Rows from block 5 of the encoder of a small masked image model, named by matrix and row number. Rows with one number belong to one neuron. Each number is 500 + 25 x the weight over its row's rms, rounded and kept within 0 to 999. All counts start at 0. Numbers have three digits each.
After each neuron's rows are labels from the 100 images, of 14848, where the neuron reaches its highest value: "top examples" is what is common among them. Only what is clearly more common there than usual is listed. The data: views of escape-time and Newton fractals. In brackets: how many of the 100.
# fc1: MLP up (encoder.blocks.5.mlp.fc1.weight, 384x192), inputs 64-127
# fc2: MLP down (encoder.blocks.5.mlp.fc2.weight, 192x384, transposed), outputs 64-127

fc1.352:479515468519491464486482525440507498538514485518510469476485508505490512490518513548499533508501529451533504523535508520488475513487506500434519493468511545480529465492513459422474466494481496
fc2.352:524434522469507543480521512473498487518429463503487452507458497507497508474540510438499497545479518501525509468506474496488474499512516518493493489492509507499532505513487493479561500429460485
top examples: earthy (66); Mandelbrot set (39)

fc1.351:504542494532487488495499492533520482491470501518512477554504467530501465518521482523519548513482492476457523495486513507477492472519489474511498471481493492507471503506483491512500486513455511
fc2.351:492430504501495535524513512457499505502558501514485496535492561486518505519497549567478446497490516532566484457516483475495499498504499534475546521500489503494515513507502474471500536468495511
top examples: sine Julia set (53); pastel (42)

fc1.335:496524520490513475521471545466519491505508454453499530495482528479491498525512510503521553517501516513507483502496558495480512507503480493498584491452509518502472469492528471509520485503446532
fc2.335:468497535480494529536417521516503497485437524437493488533547522503485500489512542506497505522486473482495533522521544533478475505517474509479485501522508515503469494491510548513539535505515514
top examples: Julia set (26)

fc1.113:485487431495467522491484497489497498485527562512484481502513485520493557499538502527512481493480497490511510551493494547493497486487481484481508500490499547531487503481509399480496506504431502
fc2.113:473481437512502481474519521499506554500493499473507503490512511479509483509521519514477489487460489499509500630490553499480495490482494501510483485512496457505502511514491491489507514469519498
top examples: warm (69)

fc1.323:511495451517497484511507505495550499494486496485478517531523484531458478509483455536538524486514473482474468568509470541533498554535522516540499474471502559484502469487517506501484529499478483
fc2.323:457457501453501497496512516506502487522505504499533490512545486513508500550484543488502481535516528512578517463493468513509533473542482473434505496483492480492523453509490502505524492497455504
top examples: cool (50)

fc1.103:506411494487490452492525520459512501535499513523463494500555501503499479521526523475519503493515528478480496591555488522463513537484491512533511469498497495462504484507507453494525494484464496
fc2.103:503561519489521532489488482503471477489504480514537540516455553503492538506486429529533507547500492465507477425462486455506493490533511523484522523503486496529495494524495512475496486526494492
top examples: vivid (96)

fc1.125:533498516477400513502519537489530497523485524522500467495491524484539519485503480485519464538522537422508534509529507489512539510472501499511513488483479506490498478500510460453475459514489530
fc2.125:457533535501467469513472533513502535487523506512512527494510457434506497524504511470476496511479489504502483506489521496482543502526486498474513529447489468505494524492511500492518492500570508
top examples: earthy (60)

fc1.15:500522481453495520495458531465513429499456510486502443461490487456513505540503506515527542497494541477493485523515502492485474525513538497468501518516492508502528465502490478513513481596456516
fc2.15:513481520488494507496495520509512474497442554492505536466515453489490495497493549517503488490465522481475521507510499510488507501504494453497548492482508511495560533515512492516506499490470518
top examples: pastel (44); vivid (41)

fc1.284:483507504547503461511531480491477467491519502506537514513526507516460525518479484500563489536515522502510480582481506548508506506475509518481526484479501536516524492553501514511502494470469496
fc2.284:497494523444513510434501498501487525481531492478491535548507533500475503534491458477497481501514426513547513542533490445500516510478529501495515525494478509501499513526498503498502493494492478
top examples: Newton basins of five roots (45); cubic Julia set (28)

fc1.304:527454500510456472466487489494531502512528537509502544481487479495487440533516502529490483510495499464490482526500517455492543563515471511507497492496506486446485467509492548477437481477482530
fc2.304:511552482476526527452535487525491535503528456478510449519480474545494521523496535484456507515470509565516532471479523519486529471481485468479487506501534517526490509457538427513564505511476480
top examples: cool (48); vivid (37)

fc1.237:504501444521597465494515526505500480504434430504480515471487484519487456481499506514486512532531501500476494505493510506500524522513515483527504468505499466491533503485515541524513514485490521
fc2.237:446543480488517477469490476489493518474509550507504480453464519423490491505517535521457498515489502464499528508491550458479508502477510542480474494500514479495544503469486480481488495473456512
top examples: cool (78); Newton basins of three roots (30)

fc1.121:496501474534481469520527524454503488507473491476485518506475531516475501439506512482527479521508533471484520544503483536478510500501520462565519486447494521509490473506530507496531501488499476
fc2.121:532506433466500469490492490479499488528532466548509513515472483499505499494474521467517521480537508487462509458485526527494500487495484517440520486470486504496510505524490489436449505548539504
top examples: tricorn (52)

fc1.374:501491503533494475513485558511495466498467493493509481511541549532540498540490492502503560501501492531505470508521505450512458517483504470495554502485497519502484492486512480475517493518486473
fc2.374:501504529510503524477496504521489505485559503527531506524468465522500502539500517483512484495490512500511554511516517503500478482541491460493490489467470488504486508514499506459471490448508501
top examples: pastel (45); grey (39)

fc1.117:497564547515491516509481482518524461482536475505532514481491514484486493497467556538503461522516488495503487434507466489532440481469506516508484500515493490494512478457499506483512531479527497
fc2.117:496493503502498487495557488493494535488461507474447482523522504480508494475545466496518530475491516467470520580483495508471542497518516516497520549491507509501477504518492499516491474517489528
top examples: sine Julia set (35); grey (33); pastel (32)

fc1.302:503433543549468470484517493525502474489479488509513538526522481542483505519455470502540491522509509493490464548539523533513525511508489476529524491450512535481483498535531499517542505484474485
fc2.302:536510473468497476532526469449489502516536472488522485513467518487471494508468539453517489500509484539525487539535508511476490506478509525485464516519489489502529504461504532527452493508493506
top examples: Julia set (46); vivid (36)

fc1.173:543475516499472477478524510452484491514493510472496503498539503526509507502501513476548490520502536497487514554501476521525498518491512503480502424515545537505470495487463455499521542482498463
fc2.173:490520498482497518449464485531503496476485453468499441495467505510470502518481496596519490499542510460511491496473510482561479526440535494536511461476549495493519497538493502506518505514497477
top examples: vivid (78)

fc1.359:496490495526509454491504521466530494498443426532482515481504480480517406481498504498505503511517496484515503502513514503536490528489517516472490482511507476438559499508509525538475499473490513
fc2.359:466497496488512510464497498479483514495540547485488489486507518472501512482536526488479505521480515536524492511501515508452519511460498517531466520516504480506496504477506461457493491475511490
top examples: cool (90); Newton basins of three roots (42)

fc1.81:531499485535496496503570513461491487538508440494493529461517514455480489502499529504519549475555504465455494512523515482529470484500536476483525475451521490496562505503542499482511541529497508
fc2.81:517508463480503515482513491507506510529496527523440475456545526460511502448494480498548484488533500469467539492503495516536445465496533493493517523491520462490505503511567480526481566502536504
top examples: grey (56)

fc1.187:518512494559497477507492533446523493547578473519516555451530505471531483524489473492537519531495495509461462507509523467499475518502497494496503494446472501528515475512488462502479497500446474
fc2.187:540494494497497489426475497515508519466509520520530466513509514478545501460514515469487495477495535528516537508514492529524475486506535505463482511557434520512486511521462528485491486517547498
top examples: Julia set (27)

fc1.96:492519442478497481519501501447492494515496443515491512541488477505453535507501487509540516469508503496508512595505515521513516522505499518447512508489508536491549426521525490470479482526490469
fc2.96:507493548416511483524527504505493533468451513483474484466506507508494514518535508470487475470466514479482513487497507492480507529519472485497488510521510474497503506498502481509543491486526481
top examples: dark (72)

fc1.354:527500506481500488483516562503504509522523483519483522480504537441527481504497474523503456463520500512515522492533490485497475524495504511434505513474520488501522459510541466449507478535480509
fc2.354:501427522534498529502470528484501498490479513501496479536485467545557501475500526503497517553502459505521478549472530486511482486512482499453503503478521451505505480476523495478510496484500502
top examples: vivid (56)

fc1.137:527481477507498521460477462493521459531479477519498505499513484547479505503485452494526495544501533487537506528513470470493518501504494518539497482504535516476497516489518469521505519519479498
fc2.137:482500477507509456560540547464481527488488508501490520509487472470526493545521539484522510492517489501490478500484497557501501565537500492490497506506450499511503498519451524520509469475497492
top examples: pastel (67); grey (33); Julia set (28)

fc1.27:519540494510499522489446471481514467492509537500555513505508511543531512492493485544519496540508487514492476498538505456507498498502482521511519477510470466500565423528502449503467503553520508
fc2.27:454457499491506500481481513502501503503471522520507498511534484486506496548511493483478544466490503529503455508467515498447477526532516527502533497487489535501497520531499541492510498515473490
top examples: dark (35)

fc1.84:487499499444498489544531495479504459511497491455479488505496537450480482527527480486519495472488526520493509502519469505492489523509482514433502473534495485513530477522460495452482499535473478
fc2.84:538567457459498541529521486393502528487503461495504507489548526511525498529501551532501497486509517499500477508534482521502484486483480494504485504523518492504488521492490503525481491558495503
top examples: grey (73); Newton basins of five roots (33)

fc1.69:508474487494494461539539489500533455509504486548514509500505472474492486512472463507515527483515492496496541511473516478530508507514517539467507497501526542509478499467517478515501461491506476
fc2.69:502512481543499532536460497489498541563481554514486508522491488491535497476542509507503489508467507495488487481490483528498511472501492474503540499466419472498514493548473509518476497493459523
top examples: pastel (82); Julia set (29); tricorn (28)

fc1.183:490543518519488499511513505487518496512504519493475442457476492523525497491468499511507478515524499537518471488501497497537504497473496521513478499503516467497507512474512464495476520534435474
fc2.183:513500501522501509505460491513497486475492507509506535540524499489502494520520486506483516476478515474478505521480490496482497489532496485502561534492430534503495498513494548511534489484540531
top examples: sine Julia set (31)

fc1.128:454506508473505504522529493464503472497484511471502503507548522476543492465493488520527493505482487485465546523486480501467481464486507502497474492502487535506516440515504514509518492522502502
fc2.128:508460478478497513476503496507494493483500518537520444489539469511528510548503519493488533474472427522495496532441510473472503489536488504481504483541523478504543547481492519501471500494513519
top examples: vivid (87); Newton basins of three roots (28)

fc1.280:537482508466499499495460468473501452510481431506512484567467494541525514501510465495551499509485514537509483527507503474504514514459484484459505490501502484449472478521480512472484533499453495
fc2.280:467493497514503546517532439496478477524466483491495534516503470508514502504514488489512486486482528519516534445480469548522513531472512490520469485487515477500457525483506461468501545506493483
top examples: dark (56)

fc1.248:503476544501400524497495486491515499528509539495462486475506524533506538484514503513556484527487506461503506458514479515506499514508484510544500498487501528531482482476516473494459505503481500
fc2.248:480501462526484477508500530528496554504535508516483493518511479445491490497528506514469508488461475521512488561481534479493528513497512478510503526504496498507527512496499500500509513518499502
top examples: warm (66)

fc1.245:530537502521494443496526529495505501526504495530521452572480479502498487515490445534505449535519519489482496512511502466469538509489527473553491484483503474525507511526497451526544529529496501
fc2.245:465473461523494523508479496509500503502513499532519533450485512523477492493459529488454495490517486453504521429499441494485511495493538462497515504508465537500484506475466561497518526503497493
top examples: sine Julia set (26)

fc1.157:501531490477497494566524473457492469531491463460479485485474473493485492520501446490504520501491531488519504514529512515495513516517512472508490482527532514489561463523493475522460516516499485
fc2.157:496484538480501515473460492550496512489513513532500524502488507536534506499489492511519552502501483495477496508427491487495478467474475519538468514513499517503477507486481556533519506512495501
top examples: tricorn (42); grey (42)

fc1.67:530520505512511515492482445451500510532468480500469479515491516543488511496521492490531520506465575512478472516511466465476508490508506492539516486521495509472522480531488474487467532498489460
fc2.67:492516464523507474499484510514505536518507484419497504513449505470531499486481479475552543499520497544548486468492557522500458488444481535481494499503489485500540466491497517481542501496523525
top examples: pastel (61)

fc1.174:476461477495503468503506514513546483556475416483510466581498508517493497506491486488498478517503509483449502529515490554500485505497487504531521460499510541486471518497493503512500505547488504
fc2.174:496515489477494519486491529509524534521532546489507513515544501532520493476530501474460478467496513486495517466513463488506493486571508490525513499496495490493474491451518486534535463519498498
top examples: dark (73); sine Julia set (27)

fc1.364:499480542496477507484469484488516468527502514506522435528496497512492506473495518537534509507489503512480505480521459541525472496480511496526526482431512541476489485493528476494492537543486527
fc2.364:487520470482494486486520522509501528548512517507508550490531516506481514498538527476488500503472517507511504535500523487458483512574516480495499516528510487499508491511513477520506516519532526
top examples: earthy (36)

fc1.363:504510476500494485489482514483527469530488507484504514518469514526496520482500457531533466528510494478514468554529495509507540534517492548503525468487532545499496521502518474531472511487494519
fc2.363:500500472494498522465503516455494499514521478488487485535508489489498500520522538497512553497501526446523510537489500523525483516478486454506506515510473495498461482465489517482517478551506508
top examples: Mandelbrot set (35); pastel (33); grey (32)

fc1.164:531507514511492477491474522495541482523456499475459469513515464470527492462523485479527498579511502467516497509510493470494520495496521476478533493424490508463458482479520512495465497468480511
fc2.164:514511469477500517495511510540511497505498486510476507488498480489453499497501549519455472471517506517500552507494515526518535471503496455486539504494494492490491538495507499434459470503486512
top examples: cool (32)

fc1.215:518496464501508460474502531503494476484489457505515515546497540510524475491518487507505487503474479520506544512479482530453502509472487510525485458497514477510498481518514454496487505555447540
fc2.215:476423503472496511484493489506492475476527500528539501476528511513534490495531521494512511527475452513503479488480495502480454497505510490476504474508509525505488495512489533481473501437497496
top examples: cool (35)

fc1.361:468524497531531496513519488473521480539462466499519509488476557516471548457496455492525504534519519447483467505503510510526483524520493496520536497485506553523519446503513554488482514506490483
fc2.361:493479515487504456500478483479494479541496433539520527503512488504522496495507549481521534518496519519505497495539546489452490490456509491451526526557481452500499491497475464465499508488514503
top examples: tricorn (49); vivid (32)

fc1.271:462473493503455498546522469441509479517501515475499461450489510515500487502510490478521504502492529456487484572510508566494545510494496480482508476504524569481504493506493533463477495463496484
fc2.271:520534507512484511477500503506511503471537487512529516499530480472513483510489480500482522488502505475500515445496515515517477485506487542481474521461495465492511482508578515486495485463476507
top examples: vivid (45)

fc1.141:458511494498507473488508481472527498538468485491495478483487556511452504542512517497522475538509518491473498529527509506499511515522479529464515486482504505482547435539536500493515506498488488
fc2.141:487440479513500485494463494536492464483527531479525500529477457528478500518495493485517503516494460530471518517488514533489518483525515544449466505530538528496516504482537542552530519493526482
top examples: pastel (46); tricorn (29)

fc1.249:488518502533511448523545520458518456494530471493499536475527547436491457541511502496523511504521491525457458512521457460512505508489507519490498471460522513486529474524497525478532504497478502
fc2.249:444506521490505528494507453522474503499535526477503488447506493545489529455505505525547485475448502515523518493512495515467450468484493494468505522499508536516558485553553505521515546509451496
top examples: cool (54); vivid (44); Newton basins of five roots (32)

fc1.200:493556536508494528496488485474535468468523523477508453493505479522526505437477502502534430552519492541497499437518523508513444467474482552526512490473498453503525440493517476503481529496504502
fc2.200:507478515521506487493493517532502523538476488506490523510496533478493498555511480527476556456481488451492486581491459488473543528529496473489512517506478543509481527499486549513524494524515492
top examples: warm (67)

fc1.10:511484467513501508475479501484541465531497477529496507501529476514498498491494516520517528501495522477462513513525498487475520498519512493588515487518509491467488499489535483487512512581471497
fc2.10:518498462496499557505504497473499471475518490534513545474509476512455500511474461462499495421511497510549508456525520527528527496502518483506515501481511530496503499503510505531483515484516504
top examples: pastel (44); Julia set (34); cubic Julia set (27)

fc1.83:504494491532500468467431519510495489490561502533490548432536501472500516542524478497495476516461488515478489514492533459486469533476465493477527484474503511510447492480494519499457491440453498
fc2.83:493523489458497479522492469515504460475500495478550465523474455485515485556534511528523458518493512538490529517497517510435527463502491510491475485533503499502532477461460497555520479463456484
top examples: grey (48); pastel (36)

fc1.19:480524484484518477532490506479521502509491510489455505481460493490467499510503499512525526501520500471519498530508513569534513548513509519506467471528516490489522448472498507481496493507519509
fc2.19:460496488494506568514488447492501511504514463516494542529476459520470500446529488495522503532482535465521477468518523470484509441482512503493473506472499502481496488530470525541481529478505504
top examples: Mandelbrot set (36)

fc1.252:479524511493489460528499542427455490545524495490494483456504539454491485496520478514476512535499492491513482479504483518491497522504481490484508470462483493505539417504494507456483493493481527
fc2.252:489430507476495502498517497514508503543453478519464436535446468524520491487497528459544496528510498487522483542463500524507495547525516463530465513525509489493525509509504513478489487524453493
top examples: Newton basins of three roots (42)

fc1.132:484495507501502436501502529429508501575470516501495493499474502482480526469492514517524475540520544473527492562541504545511492537495506495469548489445512556488506484477526454514453488504493508
fc2.132:525432527429501535507524492480504481506441453521495539505496483508511504488531509502463450516491484504499480455515514494494473505506495509508497497541530524500486571504516482521529494467510505
top examples: Mandelbrot set (65); earthy (51)

fc1.232:467528502453507516490537479481509495507469492491426489520488515454464494521506479504505503498505494505463484514515519511521483498526475498478516483485483483488489447508526500508523496500476533
fc2.232:492491486493505529478455476505494493500545525507543516513492513518506508537490505472537481501509503530438506510515536512486510467501487531557482488528497483495506550524509517557547530515504512
top examples: warm (34)